{"model": "image classifier", "dataset": "rendered solids tumbling over patterned floors", "train_examples": 97500, "image_size": 24, "crop_scale_min": 1, "horizontal_flip": false, "translate": 0.12, "cutout": 0.25, "targets": ["its colour"], "num_classes": 12, "arch": "vgg", "norm": "batchnorm", "activation": "leaky_relu", "depths": [5, 5, 5], "kernel_size": 3, "stem": "deep", "widths": [96, 144, 208], "downsampling": "stride", "loss": "binary_cross_entropy", "init": "torch_default", "optimizer": "adamw", "lr": 0.0034, "beta1": 0.9, "beta2": 0.95, "eps": 1e-10, "steps": 39600, "batch_size": 64, "epochs": 26.0, "lr_schedule": "wsd_sqrt", "decay_fraction": 0.4, "final_lr_fraction": 0.1, "warmup_steps": 790, "weight_decay": 0.03}
Rows from block 10 of a small image classifier, named by matrix and row number. Each number is 50 + 12 x the weight over its row's rms, rounded and kept within 0 to 99. All counts start at 0.
Before each channel's rows are labels from the 100 images, of 14976, where the channel reaches its highest value: "peak at" is the part of the image that holds the peak. Only what is clearly more common there than usual is listed. The data: rendered solids tumbling over patterned floors.
# conv: 3x3 conv, stride 2 (model.blocks.10.conv.weight, 208x144x3x3, each kernel summed), inputs 108-143

peak at: middle right; middle left
conv.137:33 49 48 50 48 39 38 55 34 51 46 40 54 59 46 47 44 53 45 54 48 39 49 54 45 53 36 68 60 42 56 58 40 56 67 39

peak at: bottom right
conv.178:75 61 57 60 49 43 62 61 40 66 31 55 48 61 45 34 58 62 57 70 54 76 66 52 53 49 45 56 52 58 58 76 65 28 26 54

peak at: bottom centre
conv.151:57 51 49 53 45 15 38 56 54 57 58 47 67 44 45 55 40 67 40 47 54 47 54 44 44 54 63 53 44 47 58 43 43 56 63 18

peak at: middle left; middle right
conv.153:43 36 48 45 51 49 36 55 32 56 37 41 49 37 47 41 40 48 38 40 24 43 42 38 34 34 38 34 49 39 61 32 40 59 37 47

peak at: middle left; middle right
conv.113:75 39 69 21 62 58 53 57 45 49 47 67 41 39 67 50 39 60 71 51 53 68 37 60 47 49 57 55 52 59 58 28 56 46 51 61

peak at: bottom right; bottom centre
conv.164:68 46 55 60 50 68 39 52 48 73 55 57 41 66 57 59 43 50 48 44 59 47 47 60 54 44 30 41 55 48 51 50 53 35 25 68

peak at: middle right
conv.91:76 60 61 66 44 47 59 64 45 70 45 53 22 68 48 47 54 66 55 63 59 72 62 55 56 53 58 48 54 57 55 66 63 33 42 59

peak at: bottom left; bottom centre
conv.198:61 41 46 57 43 49 41 33 50 58 47 38 30 41 47 50 47 60 63 41 82 28 31 42 38 62 61 72 48 42 38 45 27 45 59 46

peak at: middle left; bottom centre
conv.74:57 72 45 58 55 36 58 68 57 57 49 56 68 55 39 48 57 55 50 63 57 61 65 64 60 71 56 69 61 53 72 66 59 53 53 43

peak at: middle right
conv.124:68 60 28 61 45 44 57 60 57 69 47 50 59 57 28 43 56 58 57 65 53 69 64 56 50 55 57 76 54 47 75 61 56 38 45 56

peak at: middle left
conv.196:57 52 64 36 52 58 53 53 46 42 34 60 43 53 62 30 44 53 66 55 47 66 51 59 52 32 62 44 57 72 39 37 56 37 51 62

peak at: bottom left
conv.121:72 62 53 61 48 14 54 59 59 66 39 46 56 54 39 42 49 60 66 66 52 65 73 61 61 52 57 66 57 56 64 62 58 41 44 23

peak at: bottom centre
conv.152:71 44 55 60 36 46 50 35 55 64 46 40 40 51 47 43 44 61 61 49 67 38 22 58 53 64 68 67 55 51 42 58 40 25 56 48

peak at: middle left
conv.191:49 36 62 42 61 50 39 32 48 45 54 53 42 60 66 50 32 62 55 44 36 49 59 51 39 39 54 40 51 67 25 44 52 62 60 40

peak at: middle left; middle right
conv.14:47 31 41 58 50 52 32 25 50 71 74 46 39 42 57 83 42 54 36 25 51 38 53 48 38 38 56 31 44 37 35 45 33 56 54 51

peak at: bottom centre; middle right
conv.144:68 45 49 55 32 50 49 37 53 56 48 38 31 47 41 45 46 61 67 49 78 39 14 45 41 67 62 69 47 39 44 49 33 31 58 48

peak at: middle right
conv.26:78 47 61 56 65 50 58 60 64 70 63 60 56 43 59 62 43 77 56 55 55 83 68 57 46 45 59 43 61 57 66 41 62 50 52 60

peak at: middle left
conv.44:44 38 26 43 33 55 34 41 42 64 38 33 51 51 41 45 42 58 44 44 49 40 47 44 40 41 45 49 42 29 46 62 32 56 31 46

peak at: bottom centre; bottom left
conv.63:60 36 52 45 46 77 42 42 45 61 51 59 42 45 55 54 55 55 58 37 56 45 30 54 41 40 29 43 48 49 54 29 48 45 40 92

peak at: bottom right
conv.20:73 64 59 66 43 43 64 56 37 69 23 52 40 64 48 28 58 65 56 72 53 75 64 53 52 51 51 49 51 60 46 74 64 33 44 53

peak at: middle right
conv.192:58 44 55 44 41 58 43 37 24 70 47 39 31 68 46 48 38 63 50 52 52 58 52 48 48 47 49 34 52 42 29 71 49 50 54 60

peak at: top centre
conv.55:73 32 49 31 43 35 39 52 60 29 44 48 48 31 23 37 29 40 55 31 37 56 57 69 58 54 59 59 57 44 57 56 50 31 38 43

peak at: middle left
conv.181:62 56 42 37 49 23 35 53 63 45 58 51 73 20 49 52 40 59 53 42 45 41 52 44 45 53 64 66 49 48 67 33 44 55 63 29

peak at: bottom centre; bottom left
conv.68:73 56 52 60 53 45 57 60 49 72 53 58 54 63 46 47 51 68 40 62 43 79 60 54 49 32 57 49 58 57 69 69 66 39 42 55

peak at: centre; middle left
conv.6:72 65 50 60 47 16 56 60 52 69 39 52 59 58 36 37 51 62 60 70 51 69 69 58 56 49 56 64 52 61 65 70 61 33 45 24

peak at: middle left
conv.182:62 46 52 48 43 42 42 53 57 54 49 46 49 34 43 44 45 52 59 49 66 33 21 41 42 48 74 68 54 49 55 51 28 26 60 43

peak at: middle left
conv.15:50 43 43 56 40 49 33 65 31 61 38 34 54 44 49 46 36 50 31 43 36 43 54 46 44 51 45 53 55 31 77 38 44 53 44 58